From a checkpoint of a small text-conditioned spectrogram diffusion model.
Data: trained on synthesised imitations of 52 everyday sounds, one a clip, 39062 training examples, 34.4 epochs.
Rows from expert 3 of block 3 of the denoiser, named by matrix and row number. Rows with one number belong to one neuron. Each number is 128 + 32 x the weight over its row's rms, rounded and kept within 0 to 255. All counts start at 0. Numbers have three digits each. After the name is the row's rms in percent of the matrix's.
# up: expert up (model.blocks.3.mlp.up, 32x128x128), inputs 32-63
# down: expert down (model.blocks.3.mlp.down, 32x128x128, transposed), outputs 32-63
up.0 094:079180119161182095125185117087105099108109164123222155158155128099114067194183108118083129113106
up.1 071:180091174207105183082130131170156190075135109132079163128148155150079094090159116162111098118161
up.2 048:132188102168128157152124092146218157180085070062096120132096118093052118109143134159201141117147
up.3 118:151141139179138145176197146132165160021127105104078062103199131134164156143137145155081126229135
up.4 084:074101105102112103181150131135222139167236116127162176124129094123096113094156113167151129103142
up.5 115:118205214155118079100127142148131138130122141162134189171084143024110126092150143165121159176159
up.6 114:127111076121148124160099106096176122107170113132131171147132143146193121111110064120125078157151
up.7 125:157164078099147163197132170090165119145152099166132146136144101141184177173134103101108105132229
up.8 083:128142122165175087189150129158195118119063152189147159060151180099168094124131074178122115118182
up.9 122:143102117105150157101118142103120155138110150185118108178139077160097112076132119103146145156069
up.10 106:111148129114143119086134105134163078127132117109209131203145110045143104184177179181125130118101
up.11 113:112080115105131102116129134111147170107171168165114083106132152160150086135125087114119120117104
up.12 100:075132122104145101103074107104182112193147207113170086091113070168112152149139123135195142102127
up.13 102:144127145103163084101182153080175119147094143076124093119118095193142095126137114136114118089156
up.14 078:176116060078138180163139142153180116152084108224104119130159094117174116159078049069143093136135
up.15 118:112098136107133169175144117194109157184133093133158072094127119174168196132087051171120130154097
up.16 118:156154150117188144091111136165149086128137102224152050119195130121106136125072088135094157144070
up.17 093:146140109160162157021142089122190132126121122159129099106109096074134099140131130173128135133114
up.18 107:090026107117190171114080079137167088103118157158171108124149133146169139145132093095096118078178
up.19 147:132118151112077163123149138060123145140160148068190164229095139128106153064132106116141114161102
up.20 088:121200111160097123094135167157157148104179135142124085191113128071149151182111124131162163138162
up.21 111:160116104103113136124098090115124139122159135136104057189184141167143058135138115125129115130116
up.22 077:155125149140093191120136116140144155157163113111113096137176092150151138157147139094215127109130
up.23 098:104179171195106107118120131147164124148155070096198161135106139126142091142090124140154144058164
up.24 114:130136116177122108126148159087147150151130156134099215155060174135108151131134115096166133104111
up.25 097:174181088131106126129199161121230182163114101128107178146145116144164115151167141121165135127118
up.26 100:134133134111118099145138121144120154138043155099133158110097126208155156198148147144102164094173
up.27 084:073122128151104169127154107083150203133144073174081109142109136134114100187088126149138133092126
up.28 068:084201087138090155103179162141197185131140113107103077164144113111114111085124151133131099093155
up.29 109:104150176120154124119155115138103094120148219147070124096104095122160048129142106167091127148180
up.30 116:148089135166119188086128128140177102137088160118122077125098120138174107110134087085142185186182
up.31 094:186122206175102124110083132108138104117087167155170170119067086152124099080137142153139161169211
up.32 097:120113102113171115127131155110174113099131117144134067134095150140113150182173143139144131145144
up.33 058:102152116127173104139160193107205157163107082103137084144091182106122061094099138109160140140177
up.34 102:144157127123107140093202118080152147146085193133109128114128146115121157144115133086113097137119
up.35 099:041148141122124099103147143181141184105093141185175121138179133095142094113099119134075055143135
up.36 071:129251066156146101143120130173138142170117146154121095118146160132168159075162157138110126150097
up.37 117:118093133187170116082164116097132126202122151121110116067205110171106120120128103155141173125143
up.38 086:034129092122143118134083170184163112134149194095174130144118108214160148139098053149176108113165
up.39 104:104096100131148170153116125161153077138245138136174126204110127111155166146162115117181146119126
up.40 124:161149139124094146113137092075117174152123162133067149122102148117193095147126162108177127084113
up.41 079:143176076164162091102120170164124100138136170095050172118136170159130107111088174109098150086175
up.42 077:132129070172066133131142140145127125133160083152102063143078133142081090082137157220160102083094
up.43 097:112147095125151084054144138130142065151122141082172073110141154206098119140145190114127214142128
up.44 109:161126129118104093105114130161176127157063117091124111109097150114082102155113110079107087169072
up.45 106:085139074106134119119191126195137146102095146101139057138140079127149120149163036093112156117159
up.46 110:120178152104111179062128102163086130144116206055157084125062174143121200127142122080159116098089
up.47 113:115172122181170114143111150063116137123106044085124147124136093176128134150097165149166113151194
up.48 110:088111118130106132147218169136218216154110098076175179150150122115151124100177145128115122137143
up.49 099:155116168123094079128144148142165120143135160080132218128155091120112152124138178130037113148155
up.50 116:170115124158182180184120115080146208123189118111112105067137150173205111136074126135140130119114
up.51 106:147108116145127174122128185094128157144072136100111101128209153133134103140165083085117083083100
up.52 131:127150120141148112167190140149080117091165120099085121152161144118141169115109158150176118098109
up.53 100:135162151181092124161135120111126123202188146096162172132150187072066131082110077100170105094125
up.54 080:131218129135094111142133156128188111132094133160115114137084184071135139126104139194109166110175
up.55 085:169095112147118160151170081203211128119095154128132087093128103089164127218137090141144134133157
up.56 073:096137117105176139154203168057226231116103106139063157136162161137101117115133086125154129135073
up.57 116:118092096115050125099114041158186118111104111143116153128120109126145159122111175142136155166150
up.58 103:173149164136142089154111196170177103227129116089130164105092129146047145182150148108128057120165
up.59 094:131158146135171101104186093235148104101130106139161138103162124129062168140181172128126081123128
up.60 116:131088152122107099165185125114130128150083111157160134064134085134192162042149133036124101089076
up.61 090:138088120130100106162085212120148137162216121112152110072173164085132151160142091148120101093131
up.62 075:125163160158100090090116165163180160063098135080094149095139147114079147208081104080141120151168
up.63 108:085112164146088123114129166110193139170165117191150107120140156084119133086124155163100136117193
up.64 089:106107125085101116094138142166181092153168141133166114141115126151093132096105106129196108143118
up.65 121:136145133096128176099105164082141117041211138156118140128075160097084134066134158128126098192135
up.66 121:107116140142135152155114182137144157177127083125129155149129109182199122117140077060168153087151
up.67 043:074160148147143115122125096146148112171151156080212089121100130142181088137141154143111192087165
up.68 082:145157108152115152146110118102241109155166095087176141114108213124121060101109123120181138153152
up.69 099:095152107133179104191107079130186113109145162080147133109102161115095131095132112173123079073113
up.70 130:105152171168183159130176146132163114110154135211119129106133119106138141123115135068153137190161
up.71 074:095161095109155094168104136180206141142158083100137179162140144089113096185134162045111152119139
up.72 098:155138135107104140145075133132155127086189130168124115114161121074111159100149129140120107162139
up.73 084:145146102088112059148089134114162082193167130148063162106176143123147142198123136144142169098134
up.74 131:150163136145156100155180150133093130122147089142102133151109104103102167146124082031138101133122
up.75 056:069117134103124103067159157140210094118088067164157146155092158122104126169140120148097127100156
up.76 104:129170140088109155138204140117122156136054147114119104184160188144162073098129098110126146155111
up.77 100:086209137136088098169139106109194130148150074121132124151108158113136095118107133136138087138110
up.78 071:187175162156130142108150118111127152145138101120171124155148127088105140190157135131156152149159
up.79 047:152153162172134083128144156154237143144158117146138126086131116134133127137154099169183124155148
up.80 092:124173093146173111128200122108166123129164153138142117148119131158092142139157108107146127094124
up.81 070:133189115128161144129115116140189119147114041167155093059135212126159183165137088107183109130139
up.82 129:135125140187119122124122108116105129042062146124087147190117105163111174118129186144094135148069
up.83 139:134098076138149107155117102100056157181096143067116066097153161180126115163099119164168138095071
up.84 110:129207101217159106158147142167127127065126076123134045111078101108106108108193129078144157146164
up.85 076:144074074093152196118160125111124157089145121162106094095093126097133180119177113117204168215088
up.86 123:125084116131116186152139090137173130132113139076122120099174111176167140159173126115084125091170
up.87 057:127069136144127129147096098161228106212110198204164160124147098181139076096168148122127149125100
up.88 095:123132124150167136140152176113142144141158163128106144168107123133077159120136101135195125132132
up.89 109:099133136160125133153125113128141121096098091051029119182160144099128182138115177172085090110156
up.90 109:133117133096083139101100129152112140098101118126114061179096140215120151116105099088169096131183
up.91 060:088166121142142165133130124137157081181106122157125142175156151160107102125148087116124186121152
up.92 101:094132149169107157144167163111228138118157122148084140119125160104088150075109132139127119141170
up.93 107:152105072078124178134122090091131110130138083107143131154153141142194087136128119154137135050169
up.94 086:130152190119117110142153128132128122083060139129159127098082159045176136137123148122125096127142
up.95 093:097124126156118140093176119142095127121135123126199124147122111122082082084101183088179112107092
up.96 068:113176135111107036037132103142153101143199165141093104123183126084051147157153174165198162096108
up.97 101:114140158130104175126155132097128145077134111169135101116165116130174115105071140143157066117126
up.98 123:098179159123125163186174155167147126100157161122102190147101144092131150150142158130115111160066
up.99 125:168192131132080150152172153114148121178130139109096132109203121147149125107095079117116132103153
up.100 128:136196172150118150146109103132178136134141163116066094185089100192130181071083120155134105129075
up.101 063:167058027158182133123132107098147174121134141153070141099146132128119138146093130123111147137090
up.102 073:154141144136080142146096143127151148112156162138110081103174146153141144164127176141115136090197
up.103 095:106124109150146137092139181178183092127161161124111094182155137137085073099138118137157145192070
up.104 078:105167109181151179108157164146146152198108120160131118129168140113115139085144062147120123107056
up.105 151:141183164066153108095108122099092083129144093137157192194155091195137148141070144161078127129130
up.106 076:116195117148128113075187069100109122161141110137133133159093124166102135179119131127176167129121
up.107 085:112089111121125092137153066154154116071114131103158143121149108112124158131200115153097119138157
up.108 114:177080150141134184113145161082118137111136093177109189129172122138073160140154125077135162138071
up.109 119:133115127162127174171144063183150122118146134107119166103141173077125098154142095114109039016196
up.110 092:110100141111117180160095180134163149130066113136151086150101131135139112136147128130169078067112
up.111 072:125107140122116124088134138131183146110103171178209123090078145162122151112148129135157086095150
up.112 071:167110095153136123141146081156091114125138112099102087115113112161106112167085147111139110073114
up.113 088:165111131087108143120172134160118129204137179089122153121139139088156130100124144132121128181173
up.114 115:152140089162124162097122144177108118115167211097102125146173176130120117138116121106083121128151
up.115 127:140071114122146101163142091105159162186159162136151147105115154130154226074126098121110085120102
up.116 050:159212167149122133187095138173202109085130093168172078185118124153115103172152162124142174107138
up.117 078:104186092123131114154183118125174119142092134109189120140148190153156132170097124166100183101131
up.118 084:144156181098108082118173069162168137047094105107182190117110129095080176093060104112133120159068
up.119 108:099138175142115147111152093121119115179119147088145114109110200117080171138087095163125172063147
up.120 080:165202131137181147178118161131161117133078136068132119117160130108192140165081113073151121103150
up.121 091:162151178156133159107135065115101098145119096129096093152147137103155117083172114114087136107156
up.122 149:104193129060170179117116189119098132165148127143108101074184102142169111148151170118111160152147
up.123 106:157194148146198101107136037167144171169079187155131115097181181091134099150149126117123148110138
up.124 080:112153166128150162094079140107194116151169145091134101163189087148125123120107158126150141174233
up.125 103:097228221091113102094134142123179150111114122087167117132107151108182114107101133157097111123158
up.126 084:123128129104155177143122079151209104138139152106120127158175162124149179129060118096112127181097
up.127 139:104136219166132095120168139086129105147133135089138120155160100118146112121166084144117107172140
down.0 097:079137140168135053095095145130164145075169071147132163120113158083131157159173122120089088118065
down.1 080:155165233139074164132096091114167140086135134097142176111146067095152170101154139083182161178126
down.2 047:121155148155218132118184108125159102163120174127119158187113111154134100166094154123164066089116
down.3 117:148131158160173117074135122096208192118085118190165169107160132133133103073160128141120143152134
down.4 080:098179080112155154055114109098138124127113180151121205179078127134141081093115077135128062152157
down.5 125:177138110171122106112191097133212132145155138119160190111075120102150054106122167130106153166172
down.6 105:157146090083240191116151119155062158136156136121139138128135157150132109126124141140113128221159
down.7 117:087114075072134130061103134116143193136165136140099117099158118180087139123125148154136137155095
down.8 085:078125144128157157139117127152120169156162136145092114151122129148088135101130121095108139121156
down.9 107:130128179157132180181105099157110081096101138140120150087155157162176109150134149131131127074170
down.10 121:119157167111053136109172113130162188061116107133103189110170106112097169146112106120115104157109
down.11 113:130144119081141147140121176097149166100105118133094196101159169189118118133141124124109143086059
down.12 102:177186120152133132174139120094089168141165106140108145149136118186069116120169122138137129172127
down.13 097:112135066139085119162147121148144133164088102200131216116135172117148138156107146154114122170128
down.14 074:139187116097132197119127100136141136152123155091148138110134134098111137174146144081089124110173
down.15 112:095143103092109148148105121117156148129105131138127193127138119113072098114124093098108102152106
down.16 109:156182182108182093073145152102142176115144116108131200118179131122199053113099101146125156048161
down.17 095:101110119158079159146144115119117084152104127130127136136090135092097138158143189108137109160147
down.18 112:146114122114047104171105117103154106099116118119105172146079141067208175128136121104120145154123
down.19 138:188158128138123162151092126090191116132180170123136127122138116108126077128161092104152223088118
down.20 079:131145085157150089051137132129155149111136138095108224138175113146158107113152133146132165125161
down.21 106:152135100060183138098160102147121109108118145132123113126132125181188119147139116121091162107062
down.22 078:156133092133156159138073111071158108104046178124153158161136137128177180117108120154104151128132
down.23 096:191115122110106135141168130122148134165140148161147103174129109065136156057174123125097093119092
down.24 117:124174162122144095111123091139120133163124111085171094157117153116154110166151132155153156133093
down.25 105:107132216098156150134191134185125130149082101082133151099127138115108178156164123080114161140113
down.26 102:118085146093161165016138133156139149105047116157117114118087192088086132128163086145154099167117
down.27 086:186099174190142151144110120105121137067170128141069126092090136193118208085136127181169119161134
down.28 069:151139117111105112136119170157106110140063148144106130134116130094143173198128147117142152100172
down.29 125:155103122128137088095184136099151134130181141097154135090130130075145115062152067113113126092111
down.30 131:160127151119120133132157157108053156184164156145128172101100147175164117105170123141138164152151
down.31 114:133111145146123114095117146110076181100146075091117137091132090174143090130107141120109057116112
down.32 093:116121183130094112112128144157131125109226121139087108133142135075065126126160140142114176134141
down.33 065:129122122148126107158091136157148089119074162130116222093116113142115176130167108137169078165112
down.34 094:155138158170115107082121112125073082155113079155121104097151144120078142111153164150144149112115
down.35 106:173139178078149139088147135107151135146177113130158150151134170115120099143097131181155134107181
down.36 075:109175106154175139056094159150069113137167105098127222117112123126138169146140113124132118139106
down.37 115:194093140117068087052071167117186193140124110099126171169161147113102143101113115147158160102133
down.38 093:136148134118139155127100157152126118136148165102118109079169141196194167171115164096116108125145
down.39 107:087154086107083104098128078148132118057185116090118217092124139136101098122111111152140150173177
down.40 125:178128130137089106163193154156100162152164138136126123104115137163157162159113140134164163153133
down.41 073:096141144082173114116195147199103173147146124173130113115113116060127180163103130087142093108163
down.42 068:080107152120216168015135097175147052119067136162066121121120095127177128131110095130107147114131
down.43 095:054120152162106099146155117128138126161138091150114186110125122092104099100151142113113063095184
down.44 108:116138138158092163145103122117138104133051107126132096158116137137057147117131130127119125121124
down.45 101:099129150132101154170136174145163117101144121096123125084125173019165113106120129114126136213138
down.46 112:103095133116085068216138134142128099169129126118134162160137147067114072110107121116101139212144
down.47 110:151143173131069144137103103109155163166136132121109152144127143108131111125124179124101072119097
down.48 117:098121105144126151129210092095071122153107125147102122165109129112099167109176112084127107064141
down.49 105:182127066160146135113143134121127148082099125218078161110119114227106105110158162156086127074146
down.50 111:116121145120100143097136130088095212170162111111108194151098161149075174161102055117143152131131
down.51 091:125083169141111132166156123166166125154136138149122113156143120135099126130108113164088169123159
down.52 123:156133141115207142093130146140164163101154130113091056123117119064140104151159125088106084164073
down.53 093:143134122123089097186112110117193146154155142107173111099119139091144164101124135128161081091111
down.54 086:081097162059198122105167113134155080069183105113115103100179104194097170124068130101106163068125
down.55 084:095162130143122212119151109154061138129083152158130185087124182080118109124145169107104141086176
down.56 080:161157144127112149127182125092070135154144093132101170104084112181152164085153214162186135124135
down.57 124:127119070138151157197147109149136117088135124092151107135123131155115165157097124140093091171206
down.58 102:151095075078134129102129103137138131164121124125118120161137125207149062143150150137119171103209
down.59 094:128104100104181151181118078136167128094144131112164061153107139109122122150151186128141137164090
down.60 110:136104142093048146170166128111156126110063128129081098118163138082085155136109114138137161168107
down.61 087:149148079165118158130142110114208116109160147140127150138160116134121133127124089146143071156161
down.62 079:158156159123209105143165180162120125137155172160120097111177154139144168136072130166096094157141
down.63 110:137167103135117105092097125189151164180150155129121144145118166099117119152145124103110101111127
down.64 087:113144127185094104118116104158137112131132165084149046135137155118141093153159128143161120091083
down.65 112:096083123104054143074130151088159097113133138129126123132126149154142124150106161137114173180155
down.66 117:135132052098092124136116129128112143134149152166121223120139142141059162141128142116126099207140
down.67 051:110137136115176089145178132135125091152198171150097139120187126116164107084111120140101072160117
down.68 097:093108127164135054104102121141130114088098158100167108159094160127127116053098147131077068106126
down.69 094:121133099140068098177150141147042113109172127139132113150103140182174151130106107134141193121112
down.70 137:173136088080155194044135094153163086140101150111111223146118131154183124151142096130120045171125
down.71 074:105196123145180132104139097156132136133178135120119167136136164139134142086136132163136124177154
down.72 103:103082124152200114138124121099047126121182148121150171105183125135201108102099120117107141180149
down.73 099:170097120104128130093142141097143119113111098171083135099114131176153146146141146154149116145157
down.74 126:132121169098135143133116132142183206125118117135134128120131105111185088139135145109115125117133
down.75 059:108127140136200149168138073136063147155122110135127117173117124099131127143119091091099088153165
down.76 116:132171140204201144187146127134102113133136122158146107089127179033121104153149150117102147060174
down.77 105:100187124096092123085133112103117113157224105115157181166131077132116128113140129129077122082161
down.78 077:115122079118122100153083135180150101152116157101121227075063155136186085076173152118127151186102
down.79 056:110202099128125128172166082128144035115088128129085224131087112139101116170109109151103113129169
down.80 093:076095139153121052122143102149119142086188163122123161105085147142054089119147137120128126137183
down.81 068:086157163092157165151110165132128094110072127082094106127061140110143146133170116082116171129092
down.82 116:144084103123120149182129090116137145156101151106121008141153092155161149103121152127127095110115
down.83 144:167159098175204104169126148134108112158183127140153102121137142135144083107098139122129088055117
down.84 110:098180174084058089177113172127118140124126181152116127161144144106149166116122145114109106066117
down.85 081:132167131154173141158074155110146133087105113179097150173118179115146147169152108120103149115154
down.86 109:139133073122129126123191107140150159151143141148130088169122097130145094156157164110128157218141
down.87 063:152131182095111162182126108155145083212108152113132116107118136210122145176116161141110041160125
down.88 091:134110077136201154088094083116124155126134147155147104092122133120147112123115132126165153199138
down.89 112:076116117172158165083137118149131156108136134099130060114129144091116156151117111153127095145035
down.90 112:134126103076120150175096167127137027134143153173109099111115118186108101126148136146175124113159
down.91 056:092184081087142111129142188164076091149167127149135163102127126068163136156131131158128176140136
down.92 106:151143138169134109153189084177147127125149122125192127067176139144142073155109170145147135099116
down.93 110:109160133115089166216146116114058107110087125100126048142120142135090143140109132099150127145136
down.94 084:155112137150121147111123136128116135125131144140178149111128135050086154136119094146142108122105
down.95 095:131153108114152188148094085184107110179071147083148126139110080124116157162137137194105093151099
down.96 064:129151134146126121061135140145132119159118156122148187128125138055170145164120176182102068164137
down.97 095:064126149043083137203140117142144157113121124123126089135145155062107105121136090143135113152112
down.98 136:126130092125140149075119088124192225119147148139144148130124168101061183156126153172085135183085
down.99 117:073104066076132133171071121122177153148082109110131162166127140135142106126136130101133087054093
down.100 114:165127087076132131163171103129126113109126123132133149119093104201106112102138108119145188166079
down.101 071:074133112072097173094161070120130140101154132166135166161133122139118140110145146160153120113112
down.102 069:096158098153103130137085152141142170089083157182183133150175150087135156150088131125109151043131
down.103 084:131104079168134099119156121132077156136144127124149221111143158081134132130123144107094185084174
down.104 075:118154143166097110099137111148149140167098103149141144078149142077105078122134114130138147157116
down.105 144:116154110060137108125139147109123176136147127120083094092138135177142151077161134113094138150127
down.106 088:120107154114082088086112049095136099086132122121198055117101130139134108171119092143150076161145
down.107 088:138098057106110170173137103131074132106086126116117197140124118057077130195108096127123142168136
down.108 117:133125102150049112159077094122165170114100139133182187124115132155160099139086063143119082129149
down.109 109:081120118108141140140105097136090176124129125096158087153148127129160130100140122143138128173168
down.110 092:108085120109119143149168127161132103137118107129137077135134125084140121143106131138153185143088
down.111 073:147132103196161060121141116146117089129157104086118105158128171077130099109100083113169158147140
down.112 071:091138153095078163165121117146148170064126117179157201093139177140174086121101095143147138109164
down.113 097:077162141099149134132124120080116128078109129136174094134115149057111128163132144111164109122143
down.114 129:082158155156103164114101135112107122125112150156155167115130173170167149113170132101162084099113
down.115 119:141134116038131131173128133123126186155166152107110064104146121092147116139126103122142190151142
down.116 053:113091166131179144161157095123103124153157152133129128130094165171159114153153176137119072114089
down.117 075:119137163129104082098124149131106145089126068079143185169128116089144118070119113105141105089130
down.118 085:173168165137162161207106140126124121159131191166098080140131115103159083154158123151146131154118
down.119 117:140127142093085121105095116113164215119092164113087094151171117094095104121099032144101069143169
down.120 070:071144197121168184115163107180137114067053113140156155152131120146176108135150126086148157100170
down.121 090:132163171117169138164148163115161129127095152153178116179187132096112071159064143143048179082101
down.122 133:139159052111177113165146122139179192106125130148153156118162158118096162157158174102113107065119
down.123 109:137103085132051128109151124091116131157106123092153136124152170129194127156070126200124188125177
down.124 081:092192087158144125150113142144194086115127118138130142066148142087133154129108176108076052140123
down.125 088:091157164095169132067098108129164148138151111100113149148125100100160125130097211157110082128133
down.126 088:132151185153106138099112117073142156153099101143129173112131172082093143138136110167146126125094
down.127 134:149111124102144098051119109109187116187095146138119103074118115125189149136112084126138115194098